Rows from block 4 of the encoder of a small image VQ-VAE, named by matrix and row number. Rows with one number belong to one neuron. Each number is 500 + 40 x the weight over its row's rms, rounded and kept within 0 to 999. All counts start at 0. Numbers have three digits each.
Before each neuron's rows are labels from the 100 images, of 14976, where the neuron reaches its highest value: "top examples" is what is common among them. Only what is clearly more common there than usual is listed. The data: dead-leaves pictures: piles of overlapping shapes.
# fc1: MLP up (encoder.blocks.4.mlp.fc1.weight, 768x192), inputs 96-191
# fc2: MLP down (encoder.blocks.4.mlp.fc2.weight, 192x768, transposed), outputs 96-191

top examples: vivid
fc1.399:476534436433552520521508541518464548534460547427519420523434522423521541526500452511486473516503470500559542479475495562509512484516508529502520477488499512474543484461549614462482507434523520519471551487517511546440447476469494513509455442503478469498496520500441482518508539477482548552
fc2.399:508525525536526517510507450488506469464483513526441584515498463462476431437429571489427540506501556542484492458473542451474457501469477455510502491496450487531496462505506371537508540515472442465539515498539448456544586490394478491590543508452522550452495480489528533538529475504534491492

top examples: shaded; pastel
fc1.147:421505525496455480561430474481487469482456488494489557481556526504435504509479467492518520499460565496583517508530500514525510481432452435483541566480485506555449506512445545510557539494459484525478485461491502469508497494487398462490468514531471520519521534395503454527457531492499536467
fc2.147:560424566499543476518557517519494516566533525529501464501469545499463500476533538534438459456536459427443491469466517496420525532466511501525513387547431541504479460476567483496441430416465524511552477551523530508458466532489537560518512453521496488443535453522462512530598445530512547488

top examples: shaded; warm; grey
fc1.96:475528527482505485516494531500486534482412431525466522454500496480508572483451457471529543508556510516543507492470483518483542497382465527439560510471509512514480508503493587484538488453572485476543520435462532533484553452507546506499457503523591481491542507521543493496452498503606501509
fc2.96:511516477558584477457536463466509471522542551477530522533556539477511492540468497536397432506498493534536463512564473459505426474522484498465539534538474497473505549456436494574377563570473520542513525529531523491507464519542443498512513526481462488496490516522488528469461507466442557469

top examples: grey
fc1.35:523483499531465436538468481533499453494493532522574509444513503492562515464526523500499492558406570506453514540462525498522519565545471482481489515437564564494457433491441509586550462560560568477459509487530520478513582519489534465435490548493509426503493453488555513480552485612506513482
fc2.35:479499510480538567488475512478509554474499458572410499533479506446456500511501443469511496534545496476560514472492529528499515456460494547563468519606471421546557535498554525491449523528465472494525474514516486498450446420596454500551501459473484580528530516506497542508466424472506478486

top examples: cool
fc1.133:541548504481408500517518531465557561511505453453541461534568520450473506426514503487533450529532520455492545440545486541540505472467470446525429491526501478460488546433442540582550510440461444536505532503503480559466387492544545539509510496523467514528521503512550460467426490534526554421
fc2.133:493503588500516442522524457554443499437490505522433538493507562551513507519468563531424558486472489538503497544416484494367471474547496490521503538454449435514507499510520467451541495529528475474464440425512481472527518469508508474594439468452526500474512448457435552517515494507518492524

top examples: vivid
fc1.311:439520432574490546503579434496453487504560552499480585473455513558463475439476523458557536434558581481500520505526491507522474501438495516412547522396497491536546456447528563487533521508488509459559433508541475528535545455554521557447485537379517502523490446501488474514478552490527477524
fc2.311:626500513445504536524429554494494474503468463543536495448488511438501529504549510560439490497466433470481521502497524522430510479588493523522496518597500494374477496536473474462485528421483457520559516460438573450543537562482496448486469455501492510482551535443412552542481447507461530464

top examples: pastel
fc1.124:442472501485465489453442503491583532496513431482514537470606452440547533498559531466464509540523426423503500483481571497541485462418503559477453525468532405496456561506505435530493550455531477568541476497430488468493431489503510507471522495455496507522468482502455528514533537484475464529
fc2.124:572526518590461583540479434504584502508477528498457504465497507422417484429507475485535512521439542572484491559505456529494506505513550460488476492520471504577523460510522465490594501491450493567461560525481516458581542493466538450528517486552491541466558447514501476516477500528559513500

top examples: pastel
fc1.114:531500624548464500504539526443469533474458513449539569506502439489483529527492445431579488511437475462552448490450502456518456506576463538553453490459490519523530521494515447603493458481447557477575555556532503516475523491492479474583549480543471525449551474434546537456554509488457493498
fc2.114:474515463447445526535547449547505459531507517543485455488446513467495516503471519497417613478542519546423539484495498554476539452428558401461488493534498431472470460523461499412479543461560448554413494440508551525534494548506597495516475511470491545549480553554449449521478510486463427478

top examples: pastel
fc1.645:473497492479553506512583376466535583513495510481485607488459451510493542575474457536585598462453502503500439477491502472495430533476438454563521401512461467520479487536520473492558496526462451562587585458568591506548458551539574495500521553472517442540453557498502517542480453499499526455
fc2.645:491496556509458466531550539484436489516505500534473473434534568561460447501365498494490481439560493453452494495580518546478512403501520567429574553502541502471554524470484463509475451551525453440472472441479461518449541348488441431499511474528517503503536468514457519499494506499527467559

top examples: grey; pastel
fc1.75:486485598512458541465469521540453566579446459563473493448535540516477573482495539540508509514518439488500576545502516512540476433544473462458487454482503571497509578515462488497563483502510596519523501425496500470558476555518527493521481481528524445517511507456516508465518483439486479481
fc2.75:488508493499536440543480468504497480461532512448515485530498419502521434506513514450456520523517571490486504446430501519416592534504529467446480567482502456550502440462464457466425470442476458480515442533491454526467528484540481507533538545513525517448546536511472451573513604444538557540

top examples: cool
fc1.127:529547474498495521433551481475518540461476515490495543517506536479491563462446560465552482462528560483451527487567499514485518439355528506489476466556471483511464382549490527479486494430498498520497441451562543510480495421500509578512444517450480518501601463537574505524555548540551525500
fc2.127:505435548524588531542549536440487512532492491485517493447563491478459450467549466506446526553549445506551482459411458526537486528587488506485489539485521568487558505533506482518479517571514502497520564564477502425509483558475509464455515459521501506546471517442511500491447464523488502405

top examples: dark; cool
fc1.387:459459465418498540559533525484557450540485555477523487448481486500516474521468499517492403458456522551504504471510492522577477518497422497540474549460491490572521519490454577520524468491488555501484473354465390516513448545436501505499548496541487485558490445466481501491524491479493416449
fc2.387:491454523505457455481452490570522546472461430523452448551429501505477559502572491449491605543533545402488442584479556486468501573511533476485492497515501491526499429515528441484513504531496469512505502610468503561476546522514522550518460483528501518435481557478505547480487530508505501558

top examples: dark
fc1.4:531526488544547512435510463575547523469434417542532581509515474457474500505518498518603489424535462532504500494488480507492477413480422434526439563496532473510518458479480472584518482572475470501481528508535447500503533463420513580498513481514491496457476504504519444513481501444536536449
fc2.4:551493477509507468506515472497455450513461553393523417542550467499454513548498532488381461456486576470508423499488565471473478630498498526446463448441501467535489561524488492455484568470496497456444519510490566537479484482541510473561492499534496572527531459506523534510508461527504497523

top examples: grey
fc1.261:579589555536528498580429498506530552492470514491551476508490421487466478531526513459557507539557485468526474457507454584524491485508543557519454516461543459428438576467454484511549480437557461509492560564532448551491499488523473540450554490530528496498545446514503491534549502464483486472
fc2.261:492579492416500544473546564514489459479548489496472474421532601523483509506540462498489458454491455504550535486576516471555555463492516562552490503484488520509514474553553518504509505465440528527506469437514567480474401489507561492524464520561439530506534535513532501448458485545550555537

top examples: shaded; vivid
fc1.73:428572545541483502474535524456478537464515525493507496409524569508498506497491465490507477473433522548563501465498548521512541442486454518465455485469446349534478513479504538595472481431484510452564438517432506557562524450505453483500520471500473464524378460572447561507514565503447481554
fc2.73:576450466487505500464462472572499523507539442520498540562478512547489523460461545497512530524499533531430475556512511465511531520482504440603458577515513614492516503487534412531502523518507513561419486499519512417473462528560550519523494499459560473470549479480540476489492428471470509437

top examples: grey
fc1.436:548519509469500506471468468431512523546504537472505529512512454465555492530557558504527476473451483514519497465596504526454530478453460471523562490530505541526438555505430486547487531466514486475499487544493524484460500498564504486549529571492471534527426568507451567522490558538492520561
fc2.436:452408493508454521488482537521437507426500486429454435498560546524461453462503466492452463503596481477465559467479525476510430522564493523504498530511486516484576523510481430468552506554514468526556521472531431545462488483434434505502507425498519511504512531469492372443545534504536520421

top examples: dark; vivid
fc1.174:501531440473449483555528554489541527479519572503531490445529495505539501491428430570518542492463482520487456460496524463487580477474480569512456473517559547506478491509448471458490510506499486484527508521515562516481537469544592533538462503451573495464511443483533412523467472480536413483
fc2.174:535478537518483582486504454499511510482456495484519449475552533467462567509508553489495446516531503474536553495584423508451451431509490433480520508496492537450514459529513492517505476512504498511560460489491436443543511427462431537412443479490463465496561482476448597460536481488432446557

top examples: shaded; grey
fc1.105:472506490521510559494462428523477529554486491455493453536522492455469493526467473480511576481472539478489514522562491480526537503443501453477516447511407529485486599484441467501471535402473501454480535428565467522487568587488497506520474476471520494443501572535512556584540489551528501507
fc2.105:519530439525467447471522510506521479458562512537516478406452516543503521429485526439492483440507473563465596522490471468502512594488495512526447547499533492559554475479556532490517494586515522522482477541477540447493462555488535476493513565537504470449527485510425501458488431461476542438

top examples: dark
fc1.550:413557511452493485574505567587551601504512512512517423395530460486529532492472556474496544585530494522562580571552489492489457565531486512488591534494530473527406480499538564512596483488496462504424476573526520478510539495514494518491496542562513426449543475483505477444473474444454509472
fc2.550:584490476532583493520527455514479449473519453467447545575488540535520530468536475497440450425545494470501469348513418551491468437489480490508493434494421471444517521489461487544471520525469501464518518512426554433516435483491496518511471499553485492510522532511495538553507492536528537484

top examples: vivid
fc1.505:459537456504507548459454477583537501517518501500543458452543538477448516470548536466497499459555520537455460479484462562480509477450585569551520525491503478601551482518503485520535498584465441449500545576509524450529575478486502488437485534541537576522451414530530519462537539515452486492
fc2.505:467534505501531554515588537416427499513474510432507533520499479444559490560448436457493533588483486474483505455589452447553398425566440439468456454468529483511536501433465500505485527496565473571506433480499518547434475483468480544579442474519490477550480579534454494532490472504464548549

top examples: dark
fc1.730:447484486435471494523535519477500495508562502481510543470511564512553537530441523519436411518406468562590493471539537482522543544547505500571545488503473471548461512478556452536563486478491527493471484477459529499439501551549470491519487535535462533511445492506421492500482453408517510508
fc2.730:476455534541492492459493448532503616560497545505496497567516492541504448453490477487573546419487551466500461470548444476495490480551497516448575500547468497532529504538464523449429475510580507541500481534521437518548538488493591521495467454532510446489567516485609484480469548548542486521

top examples: dark
fc1.61:537502483536515462566540504572483423546577568470512526521495564554533534480500500531490488565466561483538513468518502487476550462579542513483474483424569515468518487471500582638560454529494521451518433409512575481551489532487496531531494461564543429515434523504411528552501520574536531491
fc2.61:499456546490446506444457483405530561453478493600515554543480485383526464541484518504507535460459479524464536581436548445563525495449501489482587542537487506538451531450544392443473539508490483524505494536434447536462505501573507533441465542493422481518513490532534461460490470470489433555

top examples: grey
fc1.426:377489511515519572455508496449497450505470507553541545547520515460496452541510433459547464519455497462483507543514407508414485457474493448508511485482520480512539459519491487441508555415466529495409460477518498503544503524465479470423496539481532526463477489449478584503435564483507534517
fc2.426:540480467509447423545463542490526483511464537440490472393515469531492554533499503521441493411469451522449415447507442444500504531483508502468544454501509460486491459466580548476505441548504496459520524494488492485544517504543413557583521497548463467518511499528516452437537474492496447445

top examples: vivid
fc1.39:555509519408512503497526535515503496531513521489482522502481456490478551550584549476498506563445454492494478476459509478548542500497498525448537467464496517508557494607478480490541557478496462459504508440496505561562474567484494485487487537593517496491548512476486554520488481577510500512
fc2.39:495456478558503447490473480557563457458543493525502519518527570582497452484412438533532487544490504536513482546517621595426439413468484461487527569507489488496526485472490502506522478537502497499539460578489467418464509528497540469503530501388492489434421515467514480502499471478513501467

top examples: grey
fc1.383:518515562587468530496437477503554506453472510467462537416513456409472529485599462562493438493572471516487419528467487561509555485452499458468550491531560514520496595517516464499481487502486483555486517490580499480522509454493467469511506567455499532549585531513489461521446527477545525493
fc2.383:467443460514512462495478463457544544514488446528452551494510548489497464490483509508454555526418510442575551466503542493484479460524489436557463580551476470554422399517489525446513456509508538501506427486471480571524468549500520533457526438490572546550391460497470561421560465502461501546

top examples: pastel; vivid
fc1.242:426575408434561460518532545449500483489495553502507595517523507459470510507457427481467552536523525540544461478556481599559497500453549505479473439480524536551532540563562469467547483452505442490442412465520451489407446460540488440488437538493506511479586477556475533569518519526464501507
fc2.242:554431561541461518559502487507505502506507571531568473524508531517533523503546564494541501499538511566499514532395543452475471456541488509552502543432466503469493447474462518537513450432549533543495533490529542531557535574452551488499524514443513483490400513456527581449465446504611498459

top examples: vivid
fc1.120:503472488492448576495547547524533491483516465537577537518505493505559526495439488584489540514526397454506524473501447525561452542377547564527523428448495512581504525490465514513557436542478527521569520482478505542544482516497593607569466519564522460550465569473504501483464485467463522514
fc2.120:493504451501553411412470483482467531499441542455507457463375492449423549495481460431490422509481545515530502520501531469447520436530472419506486550543552442476486504450455527489500517497533490444459558531518463471513496512478515457415515490407537522485456509541493480541486553508456501482

top examples: vivid; warm
fc1.563:534491471453460581547481541468497503463417525459526433455531564495489469515484479439479455510564524455468573493530483527491461506546509522464538502483542576510482527484473480463504528455518535520477501554544538480506502491465505495489373533524462442456515439486569487498505444632528440476
fc2.563:487514516494545437478503515515557477487495564542514553522476453541492456494589560504481548464505495540459489453421526479500575516464546474554486518481489510482452485554579461528451501548512481498402524483487511502467482477526474541570570449480494517492473541499479509444362460435451496490